From a checkpoint of a small sound classifier: 11.8M parameters, activation silu.
Rows from block 9, named by matrix and row number. Rows with one number belong to one neuron. Each number is 128 + 24 x the weight over its row's rms, rounded and kept within 0 to 255. All counts start at 0. Numbers have three digits each. After the name is the row's rms in percent of the matrix's.
# fc1: MLP up (model.blocks.9.mlp.fc1.weight, 2304x384), inputs 77-153
# fc2: MLP down (model.blocks.9.mlp.fc2.weight, 384x2304, transposed), outputs 77-153
fc1.370 101:163128116101136115149120122140148115142118117101117112091117145138145137125104166157144109118078169094140124104122087133157129113133134113146152093143150138135095132136131114113114110111134148146120133103108122125157098073115106152
fc2.370 097:159104146122123148097140134101094091082157093126142169108099117137121141162128169132114117149132111142134093169105113142088117158103139120140130123131111148124117095145161114134149150098101079122113200074155135120117121096143107143
fc1.371 097:116137126131142120069131129134120103116108122114139122147137137128144129132163145119133120137122112099114128124138114118130170104157115127131157141124108098123086161128139106151138102092129137111129118084158134086140140147132161135
fc2.371 093:112111083112106119134138132178121105135149140148131112134166118109115112116108178116101104127159100138098130129138153127168136091121144129123115154122203113119150204110128100082136149114109155164151147127165156146119130126119141140
fc1.372 103:115139093138144126147201160100130150135132106094144115116137048105134137186129117120112144168138143120123129143137115129157147092134124128125140137122149123048140130058120118088150133096101146102132132141114172116098098148125068135
fc2.372 098:110104153100121088130082132089093114174156101118169122111123129130176131108145124145098132130135108165158127153095078121126133145099122090079153128128166144112122129088134130142159108151141081131113135127094138115144132118137140067
fc1.373 096:129128124122149122063151114098155127121134129140130118153132120102102147130096142102087173084135123114131087145143143158118134158074111138158107115124104175118126131115131113114120155138159145133162133143130113139123098103127086110
fc2.373 096:147081108088151097123137117120120136122172162129143097116113116158126155147086116154123111133153133174113119109156119153092116127095150125105122147107122126153127187135109099059078128180130134126069141118108124140124141125132144129
fc1.374 102:131150097113121120144128139123131128126101106125131130101103115125132162137138132180112124187133114123127077093160097135124137122135146094114140139134130106109173146100115115093110170121121187117120137129129149112121143118082128115
fc2.374 100:114126103170131135114081154135133087167129102109124160070128135147139117125135127099133131154092178140165139122112085075119136167135133139131109113141148134147147128174132088118163127131175139141157094131165127130107134113172127137
fc1.375 099:125152134119093135093140126143107081132143127115091139132132093134173126119077156141138155108124171129143124140157132139117101118109159115107135141121087096145145150160168125135173140186091117098174101137116152067155143097140093131
fc2.375 101:081127138186118149091145117159108095113143163143120077128093142149114120139147150127129089101146076128148101138134155132133094145111156159131097092144131104106106126120143146133148137150114113145108109150139126122148127131145127133
fc1.376 103:095100113151131149138168155149165158156140133111077160146120159155160124137153134099123122152106160132091148128174149090121069106177132138145138124136101109143130128180105148096153127160127113158153163127137100132119145134133132142
fc2.376 098:118124123087128124102113127142197120111107135176110140131097136141102134135138094143132117133183125108118146118127120095116126071131144112137111096126145110118096109143135147105119093151101121140131178134124107152137122147164148126
fc1.377 096:136111090102135101125137158124158149151159078115174136147144116122151122145107138092142146106149113120121156134082081144103096093127138078142111087113112105116168139132096123141164173128140119128119130098073065165125157141175107143
fc2.377 097:159110126134164154121141180165080172126144086103107089126128101115118151068102133121091156087119109116115108127133126112114124095128148130154099123091108142129121130169114125125107141094136137105108118165096117106164089101121130111
fc1.379 099:120126120141158068138135118122159162159132125134097117145143099166157140179156129143121099121151136117124139113098099097178137119097104136118108095120125103123125132116125134133113140139118147109142125104157145138131193119128110170
fc2.379 101:104112066128125103110111109165103138122134096150121147118125167123109140147155158131085165109146120090159143127100090122110120130090095144109156112101160103141100136132101098117136117136160096128123139103164154099148106125124115108
fc1.380 103:177126128154102126130126127175150140111127092098103130140133134097112160124140131151180113158138126091107149138158130119111142131135092096102143133105123096137084175125104146141143136127138129155111093135130122126103118075164157112
fc2.380 103:130118149138103140162150127132138106159131123146144126124121111118153123137142122141149128146134057112122136124096126103137140121144118107120096108134117134102134138137106129132116150136083136203103073129125100136116105111130081132
fc1.381 099:110103098136134138128163083101126145121102125131154137134173124123141117113125155162143114137161108142126104179126115149148127118157097127118164130159127109139139122130125097119106101091142115148125138072121168104150126091127142155
fc2.381 100:148109094113093090079113117113136135125137136111096132135165134127162127143076146123117148129123124127166157118124111109107125136119115137118131093137158108130135149083141188182133146104111118139130117108155080121095103114124129138
fc1.382 094:133167081085131135141130134109089127129126119103163077189135093118122106131118149142131167085187170085160130143120112147154144117119164134153139119113152142123137141139117105114058108127148148126163104169130122156124138120094094103
fc2.382 099:099143150044183102105138112110105113139117138164126119150115128113115105154138120144149182073099125093109116134126134114147122117114130094130090129133079125124153140121134134144123145167154126132154128104129160179105118104132108117
fc1.383 100:143106131110145117106177170123107102124129118109105139155140109102157137145144148127131138149093139146140119153183111148136150139140167097133141068121105141163125128162133117098121178137145109141128138153073114142086163125138130140
fc2.383 104:134130126113140145159117118150171098117067129165118119151108116142082098062116132142197104126157159157151136167088133115169125146148116117146190204104114124120130162088134116132164123134124133073122125158147139117149110167104131131
fc1.384 096:128112101137121172108146190096128134144143094138132077089093134147111157121137125093105121142094119091141145168166125131098130123131130120124132116112152140172166156124115086124160120128144155159143154121110093124157115139130136118
fc2.384 093:101130106135114170114117115109128120130121107139188105165107089178107127124156126154175143128084121115152128143068158127138107140126150098169096139163155100108093133130097125139110098120128131126147115108124155112124125150169215112
fc1.385 105:075115148125114132122189132052125126114158083120139119129153127122148140119127142134120144087139146097131124147155165126091092105124141116170134133148138134136119169139113113116158158150100096149107152131121130145098135149091145125
fc2.385 104:156128126164100164091141171131166138101110169151134169135134111127134114147151128120116146118140111115118167099153145148143118117123153120199124109151139171126094114111084102137121118172134071125142108162147142134145145136155099156
fc1.386 096:136128159132156112112115184146120141129124103127128130146139098135091152148110162149115127148137154065132157132118096148091109101114171121134172145131136110134159123142191118085109141153169129140125131171135093132102121162150110144
fc2.386 094:130077106135120126133135145137132108112154147104139131082139104116120137117086170119127166105145098149103107115104084129138161156141087111116117169103122130203141162128137093139123134129113158160183118070159104132149103141150121135
fc1.387 097:105169081143097106120137153143144100117092082115148064142119089128155147105085157153084118115151078101132107143137124121098077115102139132088140129132116137121119136135151138091118170106111150072127149148112125137117105090114094098
fc2.387 102:112111158106094146126094141129098109101099136116126115104150102115070151125125117143134159107094149132132098102110098131125147161104140114098131128075157116174155152102098097132138118107123130128159111113124130133132127134117079103
fc1.388 103:132074104150121118123147132148135146121130079132081102150189179129092077123140143136105125125154072125080117139110100086123132129142099112184144148126163089101119129119133135134141112113116103115158146132133141111112149122085152172
fc2.388 100:138106148174105150145115110138154119104152124112149135130140167102150189124108140147082135090113128128100147119148141139163126159107139084151168130117143149101149187132162108134123108165186121148124141132123138140127147127101089114
fc1.389 103:183106144104100109128129140117172115110145127155126120135128135136122156154113132096139063121148117128109112132091147119129131155107175096114125128130173129148165108137096111069126123150154159119120105153100145087085114125146113123
fc2.389 099:137139130119148129113125148134105131127117095163146159123144103111090130120142146108136100124173120155130116132107105087102102114175124157159079111127114101162136153121118142104114110114119070154140120120111131116149094126145125130
fc1.390 100:100115113082156083175147125127116157163113147134100128106103147105135113147124136110121101133133106153125139134135109151150096110150125100124097108092154162137094098129136125106121104173119120119130130158159141154142132119121184122
fc2.390 089:167077131161166104129097140105124095121135109144116148123128166108130179140154171099108143093149155096136091098115135123077123102112131124145127115125128125129118090105098135122103153118123116145091113113107164102159117134126110115
fc1.391 097:181124108146152142111094078108143131123125125120111103113144123120164124132152149082132122101145109106094110178217141103123139127169113120120126136166109156133117151135120142110131157161143137144126087093152130142134159131094186143
fc2.391 102:094133116102131133127116133131143137187122104119170146136163106136127145147099117088095132174094144130127132104174097132137151126127130151139130113126134140106142161116150093108162130129092154147129114156176125110105132131146108103
fc1.392 101:114102185145142087139118165149138105145147131119129128145116114110101145136137149118061115149150150145121139154140151110110133118172166104144128136141126161119122125099140105171146087119162147116111155097125160131137145130122146151
fc2.392 099:124128098085071094151141176130115126134076188158126169126122113121125121122134148130116120110166132099101167140132117126111137160103159147122176137098104137091131093133105111104138120110123135126160138165105138112173159114090119110
fc1.393 099:127131105090142132118105123163120115143153125097195116138137154123119150101154145124067145163127117145108169131147107155099114106119079132161112115110103102105123145166116144099160117135143160132152169109113153124162176164117124124
fc2.393 100:141129148148134177125142141157090105152134117132107104136133164120113146104110127089141146150139153140158124109194101109133106097162141163156124138173102151107133134066128120159080103155135128074132153110127109105099165142151069121
fc1.394 098:134112091119141098151146092119113110107139133150099147116108123147125093093186157126131125151137139139156142134106101128093128129142147122158187139144144103113082156137147155052134076123105113110160089124103127154106155119144129125
fc2.394 100:103147129166141174119098149164114116142155178135108129140109122129137139140159105128116149148135107139114178184138102165130127160129124116081117146122136141120165141121125087130190123175111129135148199121132134089180135113129117105
fc1.395 101:125147118081138099115155079095087126071123146087153131142108133113130141127121143091146135143167133125111093122117135089127135110162130168122116116144091113110150116100120149104115139134143160174162117118094134125119153151139136088
fc2.395 101:137149122181144081104102132123129152129113140130119124123136074159106175160096149129096121114139095139120118146124097147157160121102109146112131119087118126087133174084120114126153092162158141142131112146114097102125142128109137141
fc1.396 101:142107114135085111116114102133143142078140133099112135149110114108092122122133120107085115109123183155190113144122141154136123146122105109117145120099144162127117127096138135112088129136116092118178138147109116203134154117128123110
fc2.396 096:147132106147152153118116126116152156131133130156117063132145157144143161132137082119114106097130182110130122108090087147148109077093129121139114150125151134130165127152154089114123134141096141115123108129089117141124134073160106116
fc1.397 101:161118086135128124196129090113092157125148121123125100111104108135149118154116114143101100096178139115091160102083103157124123139126139112136126107124127189122118105118096159136127117122097132081143129068069131143193145063148152141
fc2.397 109:127131136107150148138119116151088099120111149116137090119141169112131120134135141120165080129162119136089130140143134136139125093108138104093129078127129110145135122127127095103137154137137142121113070102117131102115106155102072128
fc1.398 105:111130122126170166150204170134115145103130108106105115087180112165115133110132163125097100128135095157148103120083103147133106091161131152132133155119133131134084148164168120124139099115100125085132115062150165182103124122120126181
fc2.398 096:133108122109153144121095137140120163106146157124127128125148123134134144143116135120106056142160075123143095117137134087119130133105135132121121076131192139099115128168144111155167113163150069134124126173139109054124145095167091096
fc1.399 099:119101135151141092176102147110115112105132161131103134141149141114098130127151157145134087130147152104107106163156131151123112114135122142105176138112162113158102164169112114119142127134138081102124129108129122144149147165122159121
fc2.399 101:127164143097134137112131109129098101157127144076173125133184095121093157097108160144142099119126139158157146098099154121101128122140112152133169103115148137123112161145137174120103086126104148107148127091107067155152128098159116106
fc1.400 097:129121136083139144143159139163138143133169124122117168141132154137097151170109112149174109114135165093118092115110112117093126139145141169146143125142143144146115134113117170150097145118116130117139094134092100094120151161169138126
fc2.400 107:146149096151124113143103134132167109114162153117133181123142112152162152147104129092095092119153121147089176151151129099132154167095101136146076095111155138056151101140118165128139145127133159179127161118117119096134147095107108160
fc1.401 099:131118093101124124042150185079129113132088105106128123138159132129123150109140156122126134109124083122099124122146118117153084109105127096169088128114127120135117138138173108158138118114123121134139161134139073138133132169108140169
fc2.401 098:141116100090143110129111142155133093120104126145114096169096106126135135114158142148074134142103134116132154149147137141156121129115135115124107123138103089138131118154100114085128168163111137117129119133105112147124138088108100119
fc1.402 098:129103113089131144149143115146108157140097139132097106124114108134094135138140144069110102136135134175124138125115137135155130107112164106151102113118132108141107161130163123132097092173113106153099113159111096135120110138128153146
fc2.402 101:150120116130117101125104142153145118142163142126122137126157118157088124106162124165143118165136081085114137129122143109089172109165116110156138164140127142117113140100101116081085119125122096058112124051157128060088138099120093116
fc1.403 101:162155113133161131139151136152119163151107127157140134158150097067108110151116110150130141183175114118122098135133157133094120114149107172183114149134137125082109145139134169170077129162114161173122175120095116104141146097137134134
fc2.403 105:101115122147173128141172147113144127127137123121160157119113142162143115150083127141146149095118135119153120095117096157152099113120131112140103131104099099083138140113126125149103132123142120141170129093149173122090064116108104140
fc1.404 102:135123111118140102139138123168103126111123113130164123099166158123116156158142199092128103125152108109111149125136135112116183142119153128141152160088151139134115125163108136074111157092121114173159149073105168134139155145118126173
fc2.404 094:147126178121139148150120138155127160121138139119143138135133122141115139130116134153164138116154102187150148094125165178181158096139098147140127135077113116121178131165113115099111139123144133136150138135143105093124134091128162153
fc1.405 095:146123120092148132125138096114121121097151148067104132172152091141153124137114123157122131119137095148071109127172138157123112097115136122153127136122112138115118108112100119139150122139158125183123121160111148133097145131122166090
fc2.405 100:119137126116134124146130168135154126096123151108108135086151141116132140170155102147130065152138102128125124095093091134106122103074148118134162173109146126144131134117160150128159182103117133121104131142106159174141124125128136138
fc1.406 103:094124116171104111139132154119150099119123120119124140131144117127129134101128103122138117136182153077146199135142153141115073087149118111150119116142096146135113145135169096103123143140137100177118148137096078166158153130163158117
fc2.406 104:127136136126090135123153135097131190111113113125135140145134109097110093140132113173121121122165124121123158141126167139126140098103104114193178138136106128084133129159104145082076098128154072167105117150131148158100121139134159130
fc1.407 099:201117100151179103116130133127131102153083104147119151097138141106109141113114134141120103146104137111179173114153129108117077132107156160136111131155156113133117146117150152107129164159116093134121067110142124164133142118125127154
fc2.407 103:122111112141168125158140133113116114120116112156145149114149144118118104107141133120162154097148108172152140134127143136158149110133128146142130119065117076137157104133162112116150133137129139149155092129147132125125104141100168120
fc1.408 101:186125138149162138110171160108107129100172131140170152163136112134120139121132168129127150127143144110145082162141159150085113134114161089145105126124143170125139137169135076154158095156153166128095151103093152148125099163123094120
fc2.408 106:107099114123121097146095103129139147146146163093127115145140159165118112115158102089126123138150151118100128117129153190091131140174141112164113102162121125110113127098124150139122085143144140137110143115101105142133158140117153100
fc1.409 099:126142127110135089115178130110122122110084109110116125079133161120143140178141103140162157179132160117112110103151134133083144113132144115161141107173158153101080129138134153108166149171084115142110085106111090140121145139153137145
fc2.409 104:138140147114159161090075161148166090129124117094073127167123144137160154128120112171135128143090118118146110111151097121152141168110160138147127141090174133128199119106142116142091115162136106127136100132106099093171127111126170121
fc1.410 096:121126176134145132111154128156151131115127132115136115132179105161153105154109104162147095131136123122101105119104097135136119147169130155183155144183156117129115190102140093127144118144119152109161100122145112116151149124153111143
fc2.410 097:128135056107162145162128156122136097095140126105105125101142112107106172151129116163101128150103115115141139132148100129107105111124162118124116151159114103152134123138138124109116097130167131158134182109147151072139124104133115110
fc1.411 098:135166143172109106111129121086137143121123075124131129135099118137147130137084153169158096111130122120143127138132132110134092129082151138117164117128118137149145089138118092114127137142126170097124122140113094120123100145132098115
fc2.411 096:104132149100131097090091132117123136125132116153131103122116071137139142136115075148142152115154142133096133195146110136104097127108103121138112102128142076131119109159109135122112100105108133119134087110157137103118076130151180172
fc1.412 097:174100170093097117103126103093132130118135139121126115153128101137146149158161114138172183139148157142124136174136140140118123097145145089149147130136097070123118137160160115142153134118128096120140138122114095130153120098118131138
fc2.412 096:157132136102118123164129141157136085164134080146120101123128120119100118144164121133165126140139149128133126124129116141190110101181089140136189120141141079157129095151137098149144120146108092138117150142165150163153136138155090077
fc1.413 099:125135097140155172092164150154128142089117126191137140105135109094109142121100119148167130120154105137111150121087116130089118108119159117169149175143152154146090109117094142108147142111121167094097102142133154124110161130122119134
fc2.413 101:126093085124129133130115129125130108116118139124109112158119160090085117101119133175102118136099111120128170112129168140126132134139145138150079130147106150130119138129144110138102113110199146134138131102114178149110090125155115095
fc1.414 101:129113140099148145169123125151146118136147081140128061110122142148111195166137123160143118130138128132183094111122164149123094125119105164141115154124129082145128118110150132101094126152139147114102103090092142108121129160062124105
fc2.414 111:090122120151173112119121105131134072119151111106155103142133180124077098135118149116155178120125129135081108121161162101117116179161177115164136125119137174108139127131141142165121097122100146104096143139186138099123121131164149151
fc1.415 106:190119148158152129104178073115108126131117110102147141082083095122133136138112155132132155101114060177125141130110110121103132149127117125149134138131148112105152135160137090107105104137171137118100136147119137142128164140137163107
fc2.415 096:141098109128111113117122154099111155089144095119157158109099115123118092143144149116172160139150104164132128112101145129130151160173154137147129065184096156139140150116136093151120121092148144156128088117107114134105106121130146175
fc1.416 098:148075161130166096119108093165116097105137154151123128127163101126139132129123136114131098119139108108112137146133138101118089124132172122116145096149131119151168176128111173140130186100150142127088174177115102142139131133162146159
fc2.416 096:154100122147121086136127132168113159112108127125149136117139140175144149151142168139098083130142083163114149151131147092162105161123176099108128142121130158123106135106134103116142134132117125116159168111166163170136180119121145160
fc1.417 104:126154151137133193153136141149139075140123143133139151122147097074101140126170122086152161130151122109160129119145137135121124116167152080131148144103132115075108155117168136139099128116127134138111164126134141124121115131149131150
fc2.417 093:130149136154126129118140097127112115119133122123121094139164139110109111127121130158101186128162144100129142112125131130109113126103100151110123127168110083177188132118166173136114125132100135101127126115124150139120128123109152106
fc1.418 100:127134141142133154129141170142137125076162121195158084152106116141129138148132136134131105158137115156112117120133101131140104097161153134123155117124135126135144153105136107146140184129161143114124116161149121167149129122153106136
fc2.418 099:106155077111163146079144108162089151173128137146119133135142115149135076119128149122112147106098103144139154165126153141129136147115116090144120084115102117158138116133130116119097104105104134141104097169153112147088150146157135138
fc1.419 104:097123153140137084126138122158148155105115120072145119134134138093110092140119162124118158153134144118156136131137122139133105083087144097129137131157130126123133110190159083144098108139105131154119098092142149138146142146151123203
fc2.419 099:121110131127094085104141117098088133140146125147099130164105131135163141158149084106142140095145100107128095123125124109148117149194148141105164159148113117103086083106132117096146088127129053135122089110134162137179143158133119127
fc1.420 105:164137132141101120109116145150074142162084132111116112134149142120119160090156145142115102107123099121153159151126076089139121098142124147151123150122146123170121097132106109115116147151130203086139065132083120129111145144117146114
fc2.420 102:108153120107105142143140128138130090176144116106085138141132127109137146118146104115070135153100088125080132129107122124199088134192141163100126140153111129124117145144152125135168113122115150127148100149158208157137127109088131117
fc1.421 101:132119095124138136145112119151180084073147155123118123094119131204138133130108166115102124093150121153169133134145118114153113117078120147142096147130154118127139155083136131161082108123088094121127131095111151172101109093110173136
fc2.421 095:111129129109098089175123135148134114087159119107089124140144186121120157109156143108101136129132117118142148091108123155108136110165100160142107103141107139150164143094138139149130081125159142130137104105123129157089114139122137129
fc1.423 102:145120108115203160155113154124122085095159123110071114109150135162164108118120155148084121143120076157166112113113142136133152130137075159132134120117113152099137137148113115148096133127134117140100154122082150141076109141147166138
fc2.423 100:140104076102154100090131127164134124107134116117145164098169155139092162089106131117102188121100138124123117149154125145121129070131105137124142098123129140143120136139125122101142177132174123097112153105111138121136134172116132147
fc1.424 103:111108157135113137119127140115141157169114133098124117126157102066111118105135163136152142171106112132109146122070151108133111110109119102123093168138144173101133136185108120148146127128172143132108126098134113162202111137143114141
fc2.424 102:131123103117126096122142157154062161169146100124138115131094102097143124180140169101139147140144126146140154133125148146128135136101162129151160041159105142149115094120146107113113139155102131070138140134123171099138172097129148125
fc1.425 103:133049127123120121165117158098118124134200111154117128186106117153153111164097140123091126107125074131065164149163095138147141130156095097148113125096134110144098172123120137150139136146087137137144127108123091130142169124111172097
fc2.425 106:147129171135124093110077090197126119147183119113155083081204144138128162140073107134131132136138141118085159133149148114137170092135134131078162088130111109148112136112114178124096120109161151146140099105175121125154098103133121091
fc1.426 105:112108153153168143101122134146186133096135105099090121164129156156123135133127121100118128138131154127138135143142109113123126162132096107155121167110111139119133167137151158123111140114124109144152135120115130113105131151145133114
fc2.426 104:147142136175126155149142127088124107178126154113153141120117100106152142110122142122122157145158173124144147162158131141186129154154130115143144142138141141108147125105114111103120107110110147078130077146117158144141098113096132102
fc1.427 096:136109107161153141093156116147122134123148147122110109079117112143121155147146138104113180147157138105146111132140144161123128118111121100145100125133061154140115139145104109090176129114164116164124133141112132118171114111163154095
fc2.427 103:171139071081158087159110139131098109128136098124116143148095141123087142128154143160133146115156100101152137131093180146138106101145153135126156122136098130178147112100136120148117121138061138141120161104161159131149110139129155095
fc1.429 096:145109127141139136160157071165170145172156128107121147140125106120116151113135140145099139152099117132080124134086119101155145179150107115118100136134145119101160150123122117097124117139162190144112111140093068138092134153127155115
fc2.429 098:105152137140143122157080131149111113098117086130116115115145140132136133136132178144166143146167145156162113099137156148114136175077162130102108106145127113173088157165108094141172145148144159157128101197128065103137109202113135192
fc1.430 095:147127150143109129097134086135160130158132081102102157135164099140120140125114146121169149130108112112126102102037094119155123117102144144081125129130116176097146117137136135139121115140125128124121118094110146127116153118149131122
fc2.430 094:100140140120092099106116143149162116116175135150103129112159133133102118113114084141146152077131130131132124094158145127108119162117149133115132112079129164121139162150126079132109093154163134155145118067192133130103119089141118148
fc1.431 099:121125092153125115077129118130135145086135129102103132146085127161154107097114091119110085139108162162145100139124161148143125142110134150191168165099142113101141128131121125134157147142118138081137132114117142091118115152085100156
fc2.431 103:122154108133165140142122108131086146095059119071158130118093140150109148105140132129083120097139158107129070156137159104117104114134159095136142097149114133156142135115137156140132128122177090152116136131076119099117136115157119112
fc1.432 103:111110130143086077149129119117090112104157105121128123135144117136133115125136116116136114125146105133075085128089117094100085157143136126168165118116117160086122149134174105153098115116149188154125124081104107106125133121139106120
fc2.432 099:162104142093121128141164167084142090133133130126126119101128105103103148106108099135122125155148102124123149127122177138097102102113142119120162105101159116086114150161101122110091128119141180116108122104054141146119155112156179131
fc1.433 099:149122160124133124134140188128148127097156095133084119140149115122141108141136162144083141105093162085133120102147151108123112158147126148126138137144176146129140132160139114125076130126123166092111109116088187096086134146152122133
fc2.433 100:114156102151118157118090160124094130113120145103091146142120108169148164075147125094108137110115101134117129115109135112110131169129160116110102117163114146134123114091156139111087167131139127163171095091117131095084094146151116124
fc1.434 096:129140118123132136116161116109145147161129095156101105112148143134086125150125145113154111118122122137125132116131111137127112136113162105157137129072107145140137126140158144148136136141127160101127125132116114113144143090152138146
fc2.434 102:155158137151125134146145134133133155117141093143079133119138133176112126160116148121152134083129154168108134126149110095128113091126132110144112137117121167140139150111083117179129094118128163151100126109151164134105164163160098138
fc1.435 099:161104127157129173134121117165143114129068078142125098127103143084084131096124122108150129145162137115131145147121176139136141109161115105116143173135147151103119157126126119127109122148119199124182123126145105141115160148113163130
fc2.435 102:116092118102160177118119135151184122143121124135154127158128103112130124140107146107098139134112147160098123157064083111115117105117155156126122153102129127170125118159133120153154142151151125126133139113174144122120152128137182151
fc1.436 103:147111147109163118118194096131134135171104100135124125139137138134133129163137101140090101085077135104169118154140087172119124097165106153116126139118095096115102131160114124175181108109123148171085122117091108133119137119115105113
fc2.436 103:097139132137107087111140139123153137161083155132162123126113100133156133137132059171108113141160103080170165126130128108123151109137128113157130126143131130117085102138179075100121116157110146124114159149136087133127105117110124154
fc1.437 103:168087112129131101164160105092107118112111141168125107139136150107106144121119114146140121130137131128123110134089083138153169106141100141119156139107124107136142146164108145115107091174120125152105100108087104120146095114104132149
fc2.437 100:115138114129116094117150169116136160139150144136107157109144094123122180139101105140120055121142163141158166112144138076096102080143126121073171153139119120100125156102147141170155124164127099080127160116130146150136091145116108121
fc1.438 101:166116154128110119123124115082121117089107106129121112079177148107142147155150145109106098178142117140110143128127147166125138114113163139175145110132167091118117122144142129128101147163142101146115134105145131147098074162093145105
fc2.438 094:142148140084152133134127171117135135160102113123116118152121111146088120084145071159115115117146127159140132100119135164130162107185135127158120169149117107117173106158103089123135111106178153162149131140096130120112152146125121131
fc1.439 102:127114110132153120176109099088083104149136103106116126133126058096153084121089132149123108109119085103104099149172157102082086120128137139129114126121119121151104150106149115125111117136108108150125131123141145109146148108164129098
fc2.439 100:126120126130116125129134088135117137125108132100127151142137139168134137138121126099169112125106133123156166139138175089186140126111117072138150145157120156102135113118132093133138136100081137104147068155132113137130118136148097132
fc1.440 100:138143094106118157147141184125108129110127097150163138122106127106091145111159143117144137154138190114087145132107100106107141115148178142099144108112120099159121127114151121129108152132162121109097088170125133132124123139138112129
fc2.440 100:122126154162123129129130131173080147112089159143135154114145117120125082147147133152131122126111139140114130137097081106125094127149142158096165172091084108118149070161110145143114115126141116141079168099172107112122110120147102119
fc1.441 098:121116090181135100098148137127141110133161136107156108169139096134138092139128152111130144128154136127140120134147123126115140174080116152145167173072127135133091093148140119121109095141170139153118127125088149139131183089136159158
fc2.441 105:118127102128114171142150147139108132119119137103085118144118120099136091089140129157116160148099135168114120159123139134104112086093113158154103076114167133130144155143098119097105119118156170108087136057097150132137103130076122126
fc1.442 093:131144168139165103099155126123149161106126111129117160137163140136088123129191137106101148124113112094120137189142115069123135133108102161126151133091130133110118123105118131107125098138154120106103088159093087131113146154115157125
fc2.442 097:118126173099107125096108134101127167144122096108108127148136099178110100162121149149152128079111148159132114126141093145127147101124130131183110153097135121126109153133102133156179140101162119129119105146138122126147122121141134162
fc1.443 098:170081140131115089102157100174140114118096133145115140131107094143095148148117179172087172144152150135114136122143082106139154133155122162116118088108102107150164145101117113131109119124104150087109143120127167097095117143133161097
fc2.443 090:101122126079129129092137078129148105142142128084147117120137164168129102136163128120143126136118150123156129127157101108120136155120105125152112113082110145162119091149153159116105151111143121138098119105116108151145151090174113119
fc1.444 099:155093083155109164128127103110166120121124156138078110106124134141148095157123157114107123164146144143114126139120087119139067159125151124167194154104153152134153135121139134110115119114153151095117137138104140125112134135127131152
fc2.444 098:120147155126102054085141132132148136096130146155153122098143112106121127138160126133124105142082110137133154045074109142128176182137101137121157122106141129149146133139127095093120164157102142152080093128137093133147099081143131122
fc1.445 096:157158113141153136096117168124146154098145086134118114099148134099106105107158146174123120141145140103148181125167127111137087087117141115161087148135086158114127106141096123117138131125113115133093083093124137133131142145100136114
fc2.445 107:104097132154106113147121129174099126151153123173154099160143151125121119116178104173181128164122085132152150140118104149125116112128142160135092086117112105103118110103141110166138122112147137114122076132109134135075093119166160149
fc1.446 099:133109162106157119080134126123188135151167094155130130144140120146100144137150124097101133143159099113112147146166107136156083101107121118122108106137141136140110110138096154176131140113123139169106168109145096136145090157135166115
fc2.446 093:133136131125135135140075185139136142161109115108087174152127153124147144101135178147171082124113151111132111141161140129129175129146125126127154142134098154159143166100116116096150145141124102183165147104139129120163118136178171125
fc1.447 102:107118146196100102115132153125120102122123093149067084139131119161136108128104134135119136144126123103068144138134120160124110107124118155193117098094136129166096159177100149111096150155093129119138141115093141116115162096069153128
fc2.447 098:119096193146115115114140151104081105102128091129153142172076137085110124174145160086079176128097132134092117145105138166085131087113130155095118130158116141111159148173137133111152092129154158114142122163120101107124130164130110117
fc1.448 094:111137114191159125110143092171146150085111091097128142166098094120140112105095115137128138134125150144107092130133116120134119114083142112121157145143045117131124123117125104090123148117155103121140143109139109117139132109163152174
fc2.448 101:151120117109131151124133156099137122094098126138092073167078142130096128108114110125142172090108095154156140140127112119128129121144115105156144156097121114101199110104115120120093164139112114139138141143102105135136128120111159110
fc1.449 099:087067120101108128098099121143116125128118175127139140138098079126113134131107154106073123094061122106162166174099111133115159150162100171073122122122144084204136127114155148099099111119127159116137094107119083132121095135144109148
fc2.449 096:139134123114152123094140149112140127116131083135146125097122141196100106173133106078074119114151126135110120146121081127129135132084131110110185145131158098131097133137104170063083092164135139081120173125161128114126110088130164172
fc1.450 098:130115148128133154083167088133115176117122141108119137145146125127132146126108136144109149123117123130138126152172146129142150150118125136151136143122120100161144142130125152128108110101105142194095173142103119128116144119120110140
fc2.450 101:141105083111110130111145159142084137152110124178140102169133128160114130133129130098143114120135129094105120067106123140116110122128155118143117140099087088094105102162135138118127129107129100103155135104157129172133151148119099120
fc1.451 098:131146124143144102111127122106117131121068122126108169126118137136116128107095146133124154141114161068162114107134091108068069111171136133154136117096154139140129150136112103083124137137076165115140117121109148083137153134113132135
fc2.451 095:078130117106132115112094145109186121150074151094098106169115114123115148122107120145140150135050097126133099131117114155155153115085130137148136127112153133124133149119150149159161116127132144114098128124150120119145106105133135131
fc1.452 102:112092136146126147159149146109061118143105128122088116110196186105095121119160138117078104150147157154173104123160108118142159117151151131105141137109158164109139118066133135123139159148130143120093144088119167105139118108135134099
fc2.452 101:098132152118144074130145089153138137134115096104088125127202130075099134186082123105140135124138160135089082152148115147093122126112111127113121151116132108092149180075170114145115073105128124120084134170146151084150138132091143099
fc1.453 098:123116148139139137113193137121153141115160134106181111102089139115112111126128157140120127155104146119100120155111130105185125123122108126151101108107130117148155118135105132058139086117119111123127090118125158130131107084109135139
fc2.453 098:138112125128155134114122112104090062136152158096123119101215167121130116164160134137141094082117124124178083128138118142098158122131152113118173131150124099113089124136129155128142148164124133117126128086152159135172156089113124110
fc1.454 098:137138118118145106162096130119114143115142111185132112126177136134098127129106185125073115136150155145106116120102121134100117128140153149127162114124113132104116094095154109091095121127172130095144195106067180097141113086135144094
fc2.454 100:125127103156161115126151122177147120128126164142114118139130143141111135136110158127099144129117152155121147162141173103141117147186130127114090119149073123170120120144122137138112098120142136078124134123104140122118123143113150121
fc1.455 112:119160090136154151118170102107165102102108128139085152144121107115139096147148162117100092158114181132136155157138116113139164154094133135153116112094099053153110122130164105118098143142128120167151132129124162120111123120120150133
fc2.455 113:159116163156107183176104104098158156114137134131104120119137162104098147107139124176144136107125115150113160111110122127133170116140155121112126101124138122093149118119122166101131114138138128189154105096169094103114153094114139160